A small contrastive audio-text model, trained from scratch.
Model: encoder width 192, text encoder activation swiglu.
Data: trained on notes from a synthesiser with random patches, 78125 training examples, 7.5 epochs.
Rows from block 2 of the text encoder of a small contrastive audio-text model, named by matrix and row number. Rows with one number belong to one neuron. Each number is 50 + 15 x the weight over its row's rms, rounded and kept within 0 to 99. All counts start at 0.
After each neuron's rows are labels from the 100 texts, of 14976, where the neuron reaches its largest size: "fires on" is the input token at the peak. Only what is clearly more common there than usual is listed. The data: notes from a synthesiser with random patches. In brackets: how many of the 100.
# gate: MLP gate (text_encoder.blocks.2.mlp.gate.weight, 672x256), inputs 86-171
# fc1: MLP up (text_encoder.blocks.2.mlp.fc1.weight, 672x256), inputs 86-171
# fc2: MLP down (text_encoder.blocks.2.mlp.fc2.weight, 256x672, transposed), outputs 86-171

gate.204:48 67 48 70 69 35 40 49 58 32 62 69 74 42 63 83 53 44 34 49 52 43 63 37 15 47 79 31 52 64 11 72 39 56 71 20 54 51 68 42 30 67 43 49 34 57 54 75 53 51 47 55 41 37 44 28 64 70 54 38 51 42 23 32 65 40 35 35 84 48 55 37 54 62 40 58 44 40 78 51 50 59 79 70 43 51
fc1.204:59 45 54 35 48 36 48 48 53 49 42 44 42 31 85 18 75 36 69 58 59 43 05 40 47 66 69 35 54 60 55 60 63 45 35 37 46 13 68 37 64 52 73 51 68 59 41 79 51 07 69 44 42 67 50 52 60 42 44 45 64 81 53 44 41 56 28 91 50 47 53 50 44 50 53 32 49 73 66 62 72 51 66 44 16 33
fc2.204:36 64 69 25 37 00 46 84 48 44 93 64 45 29 45 68 86 32 59 67 68 20 70 47 57 46 42 39 51 59 34 67 93 48 33 35 37 44 71 63 56 43 42 34 69 18 54 69 60 34 68 27 68 44 61 61 57 37 54 59 50 43 32 40 37 52 59 76 28 55 41 42 49 58 47 53 76 60 40 61 49 35 39 43 67 38
fires on: "gate" (78)

gate.428:10 54 55 33 47 65 34 46 69 70 33 08 43 53 68 33 78 46 57 50 37 24 48 50 56 52 57 34 61 48 69 30 54 41 32 69 58 39 43 45 36 52 50 39 46 70 43 60 63 51 37 53 73 58 38 36 72 57 24 13 29 68 38 37 42 54 41 47 66 09 32 28 64 63 55 81 38 54 32 40 61 49 49 29 46 70
fc1.428:47 64 78 22 44 63 42 63 38 70 44 36 47 50 57 58 62 21 44 42 29 69 68 60 37 40 50 28 59 50 51 59 23 38 56 53 50 40 28 41 23 35 49 40 39 73 47 26 75 42 57 53 68 73 44 56 64 77 32 23 37 48 54 17 43 46 69 63 39 51 43 30 97 45 53 53 49 35 18 60 65 57 40 22 56 54
fc2.428:68 23 56 61 37 48 47 68 48 34 58 32 49 28 38 58 49 71 27 50 61 33 59 63 60 65 54 66 63 65 49 55 36 12 51 62 38 79 57 29 39 31 63 67 65 37 45 65 67 41 63 51 34 43 38 32 73 79 48 30 58 51 81 35 29 35 50 40 40 65 72 47 25 53 41 73 50 43 45 66 45 62 57 74 65 44
fires on: "notch" (82); "bass" (7)

gate.502:40 64 26 22 65 51 45 73 21 64 58 67 54 70 33 58 44 48 60 12 44 60 31 44 48 45 44 26 41 38 09 50 46 64 34 38 50 48 40 37 51 51 23 35 74 47 77 47 83 95 55 32 44 57 50 35 54 54 48 53 51 68 57 73 52 33 33 48 60 36 49 53 33 53 63 62 38 53 52 67 41 47 82 43 44 26
fc1.502:36 67 47 29 73 39 31 60 31 58 57 62 58 41 43 56 55 58 61 04 68 33 40 56 40 44 53 43 41 26 21 57 61 52 43 37 28 46 40 45 59 77 38 34 79 56 70 45 73 76 62 54 43 61 52 47 47 80 53 43 61 92 65 74 37 39 31 51 58 42 40 32 35 60 54 52 22 33 54 95 46 42 62 45 47 43
fc2.502:42 59 44 43 71 56 21 45 38 74 78 53 30 26 32 54 56 83 51 39 47 42 33 31 29 29 45 53 28 25 40 42 49 53 16 46 50 40 56 63 57 68 62 38 56 69 85 63 42 60 79 46 34 59 43 36 53 61 63 42 52 44 73 63 29 60 13 61 50 56 54 36 62 54 65 20 61 82 39 63 47 58 37 59 46 29
fires on: "gate" (100)

gate.311:67 55 51 46 78 40 65 42 43 81 56 60 45 48 63 54 47 42 52 33 55 27 29 47 52 26 34 47 47 54 22 51 32 54 50 69 37 48 41 42 54 71 27 50 99 81 77 44 68 47 61 39 30 73 25 30 54 62 36 55 53 56 43 62 48 47 25 35 52 42 37 37 30 51 63 51 30 42 50 81 55 57 71 41 54 61
fc1.311:33 52 60 65 47 51 73 41 69 22 42 37 44 57 51 54 58 45 26 87 26 37 59 43 48 55 58 58 60 56 69 51 52 39 63 37 51 42 59 65 61 32 61 48 35 70 47 53 24 36 47 63 52 59 48 83 50 22 62 63 12 45 27 16 62 60 54 50 51 35 61 51 73 39 54 57 58 81 63 26 54 60 30 44 77 65
fc2.311:72 72 70 53 53 62 56 51 59 41 45 60 42 63 46 55 41 41 50 38 61 49 55 34 45 80 42 67 72 65 65 32 40 40 68 14 55 60 33 52 44 55 70 50 39 37 35 46 53 32 53 56 38 50 40 44 66 18 78 68 21 65 36 60 43 37 75 46 45 64 55 57 25 32 05 57 50 37 49 42 44 35 56 59 65 63
fires on: "gate" (100)

gate.625:36 42 30 43 36 67 59 60 37 12 35 46 71 62 61 32 37 73 69 62 55 61 45 51 66 36 68 38 38 47 46 33 33 65 49 49 14 45 65 52 62 47 42 18 49 32 51 94 29 54 51 56 56 39 25 37 25 66 48 68 34 62 47 45 54 70 25 54 55 73 44 40 36 65 79 61 46 29 45 62 67 59 52 34 37 60
fc1.625:52 62 73 49 65 30 59 47 57 67 63 50 51 55 45 56 24 37 72 51 25 54 48 75 38 53 56 50 16 69 51 76 60 53 47 41 32 30 48 59 61 55 71 56 55 59 33 34 33 42 48 53 35 39 82 48 42 43 48 32 24 46 58 54 65 44 62 37 24 51 61 64 12 25 76 34 56 36 49 38 29 27 56 87 45 44
fc2.625:34 57 83 59 65 61 58 69 57 38 35 42 41 31 46 64 64 63 38 57 31 73 65 88 72 59 46 61 47 60 67 57 59 51 33 52 56 56 42 54 63 29 56 36 66 12 56 52 26 05 49 55 57 18 48 50 43 37 35 69 54 49 76 29 66 58 30 46 32 53 35 54 39 42 63 43 50 65 72 78 52 53 50 36 70 66
fires on: "gate" (100)

gate.169:59 22 68 57 55 59 62 50 42 25 52 56 47 51 65 42 46 38 23 43 54 40 28 38 34 45 50 39 12 39 55 20 65 71 24 48 46 39 47 42 54 51 49 80 52 42 39 71 45 56 50 37 53 36 41 47 35 78 46 59 29 46 71 31 20 38 41 46 76 43 28 38 17 68 52 29 65 46 62 26 40 40 47 54 70 57
fc1.169:47 69 51 27 53 58 31 22 37 51 46 45 52 79 64 77 46 61 54 55 33 24 61 44 63 46 63 62 72 56 58 54 49 37 70 44 57 69 54 39 31 30 37 71 32 07 66 18 30 57 53 76 47 34 75 30 79 35 43 12 50 69 55 20 59 65 36 60 35 20 72 23 33 27 67 39 39 52 35 79 59 42 45 35 58 48
fc2.169:39 70 61 46 40 39 63 72 57 55 36 80 57 45 32 58 28 48 34 62 63 40 55 29 46 20 59 52 67 49 36 37 27 37 48 65 51 50 52 48 51 56 20 75 20 76 39 41 28 58 64 43 67 66 40 56 59 46 39 34 61 39 40 35 38 72 35 30 32 26 70 39 62 49 69 55 33 52 59 48 44 76 53 40 13 25
fires on: "notch" (100)

gate.8:75 50 77 44 33 39 67 50 48 34 53 56 32 65 58 22 54 29 32 57 65 51 59 61 48 36 34 54 19 58 65 51 72 73 41 32 56 39 34 56 49 43 51 50 25 54 44 33 43 57 47 12 62 41 34 18 32 39 57 65 50 40 22 40 15 68 61 45 56 55 43 76 45 54 41 44 52 59 46 56 31 53 42 27 43 57
fc1.8:50 18 66 68 44 60 45 80 26 51 43 31 23 66 54 65 51 59 51 44 32 44 55 65 45 58 46 50 62 53 66 49 34 58 55 51 31 41 34 57 21 67 49 46 98 48 68 77 44 61 54 52 38 75 30 45 67 54 66 61 44 24 38 49 16 52 44 54 23 57 50 35 50 73 34 44 47 58 52 46 47 36 80 29 68 36
fc2.8:40 49 44 86 30 54 75 52 33 46 61 25 62 74 61 40 72 40 60 60 53 57 58 28 27 35 59 49 53 50 83 34 20 28 38 50 34 54 48 76 50 69 68 57 91 50 57 31 45 62 46 48 44 63 60 55 23 35 57 60 41 49 76 40 57 72 64 38 43 35 37 43 37 20 52 49 44 63 38 45 76 57 40 51 60 42
fires on: "notch" (100)

gate.93:14 58 40 60 76 62 64 48 55 55 50 48 66 39 46 70 74 79 43 49 38 58 31 44 70 76 69 91 49 56 47 61 77 69 63 42 45 45 48 54 63 55 43 55 71 50 43 53 36 43 52 55 55 68 47 33 40 56 30 40 49 67 31 27 39 64 58 41 68 74 42 28 43 42 60 32 42 74 74 54 71 67 47 21 86 42
fc1.93:50 70 46 51 74 61 40 41 48 49 28 40 67 49 57 28 74 61 30 52 34 44 59 68 79 33 57 43 68 45 56 51 71 29 44 77 58 57 42 65 66 56 52 21 53 28 35 62 37 29 33 56 40 44 34 61 57 68 38 36 35 77 37 54 56 61 40 53 62 26 61 47 52 35 32 55 55 27 29 60 24 68 37 28 70 69
fc2.93:34 65 75 73 46 49 60 82 80 41 70 50 34 47 27 56 65 32 48 78 56 55 52 48 52 51 67 21 70 52 61 59 45 56 53 80 53 66 34 57 64 42 53 34 50 54 56 52 19 26 48 73 49 40 29 63 51 62 23 62 47 68 32 42 45 50 45 49 74 42 44 49 68 57 29 52 27 40 26 65 41 57 53 43 60 49
fires on: "notch" (80); "opening" (20)

gate.340:49 51 76 61 56 42 48 72 53 48 50 59 43 56 51 75 44 46 52 39 78 52 36 80 41 57 36 42 50 19 57 50 28 47 44 75 34 67 53 32 21 52 50 53 55 66 51 67 83 31 40 53 65 42 34 59 51 53 62 40 53 57 38 56 62 60 49 77 37 32 55 59 23 26 58 31 47 57 69 45 39 57 78 40 50 64
fc1.340:68 36 28 42 78 55 68 50 61 55 58 53 26 36 36 49 48 73 60 32 62 74 46 21 67 41 26 83 53 70 37 68 48 83 59 48 36 38 55 22 40 54 57 48 50 73 62 52 21 95 59 49 64 59 71 16 55 39 47 41 33 48 61 60 27 49 61 48 32 56 65 71 40 55 37 66 55 78 45 51 76 60 44 33 44 32
fc2.340:43 46 31 52 27 47 47 55 24 34 56 58 52 68 46 43 33 57 53 50 58 68 60 61 15 91 23 32 58 41 61 54 49 47 56 59 52 41 23 34 25 59 37 70 58 78 54 32 24 63 56 64 45 57 60 49 64 62 36 66 53 44 36 50 68 50 68 38 64 67 46 46 55 28 63 30 60 32 47 35 79 71 89 55 40 30
fires on: "gate" (77); "closing" (18)

gate.356:34 75 51 28 54 37 40 71 43 48 60 56 21 53 36 12 58 43 57 55 36 29 22 57 41 77 29 69 18 57 59 43 40 43 40 31 45 53 28 45 52 46 50 49 15 66 71 68 52 17 34 58 62 65 54 32 50 51 58 70 27 25 36 70 57 56 41 45 30 62 51 46 47 45 55 47 58 68 30 35 18 52 68 53 71 63
fc1.356:59 31 50 45 67 69 59 41 47 44 53 42 56 50 43 68 41 57 34 42 61 76 89 38 48 36 70 66 67 39 41 37 50 50 62 52 54 45 62 89 44 55 53 65 51 68 44 48 71 65 57 23 40 23 39 60 62 67 26 31 80 49 45 49 32 79 69 55 60 41 61 43 75 52 62 68 58 54 52 40 75 37 55 44 15 50
fc2.356:49 41 43 42 60 35 58 40 40 40 46 39 42 78 38 53 51 64 30 56 53 33 57 75 68 49 78 33 48 55 63 40 79 74 41 60 25 18 72 55 30 56 47 45 35 79 21 38 43 63 53 57 52 46 48 44 71 38 46 60 51 26 24 49 81 48 48 75 49 66 56 55 44 40 57 64 47 54 53 54 73 43 52 61 58 54
fires on: "notch" (100)

gate.634:60 56 55 45 52 63 51 57 36 44 45 59 55 17 75 54 73 35 38 58 50 53 12 55 47 42 69 37 55 59 45 48 75 42 58 37 65 67 65 57 32 34 51 34 45 50 42 60 32 15 65 70 70 78 30 23 39 50 55 45 53 47 46 54 62 43 28 70 49 27 47 31 42 55 68 64 70 60 81 42 57 70 68 42 44 71
fc1.634:33 19 40 47 38 42 41 45 62 45 41 37 76 49 33 54 42 65 36 61 59 59 49 47 53 42 50 60 65 42 28 66 48 48 46 62 70 38 64 99 37 61 44 59 51 37 39 34 57 38 55 36 33 62 38 57 49 38 40 46 56 43 41 40 25 38 51 57 57 60 74 63 27 33 55 52 59 32 65 52 56 30 57 76 30 36
fc2.634:61 33 40 51 69 40 45 61 09 33 32 24 45 51 38 33 85 70 32 44 30 63 44 42 39 29 87 28 39 37 28 55 36 43 59 59 55 38 54 62 46 53 32 33 47 48 64 55 65 49 41 39 31 55 53 34 66 50 44 71 47 49 49 50 46 42 56 70 51 37 51 55 56 41 79 63 42 65 64 41 38 63 71 46 51 34
fires on: "gate" (100)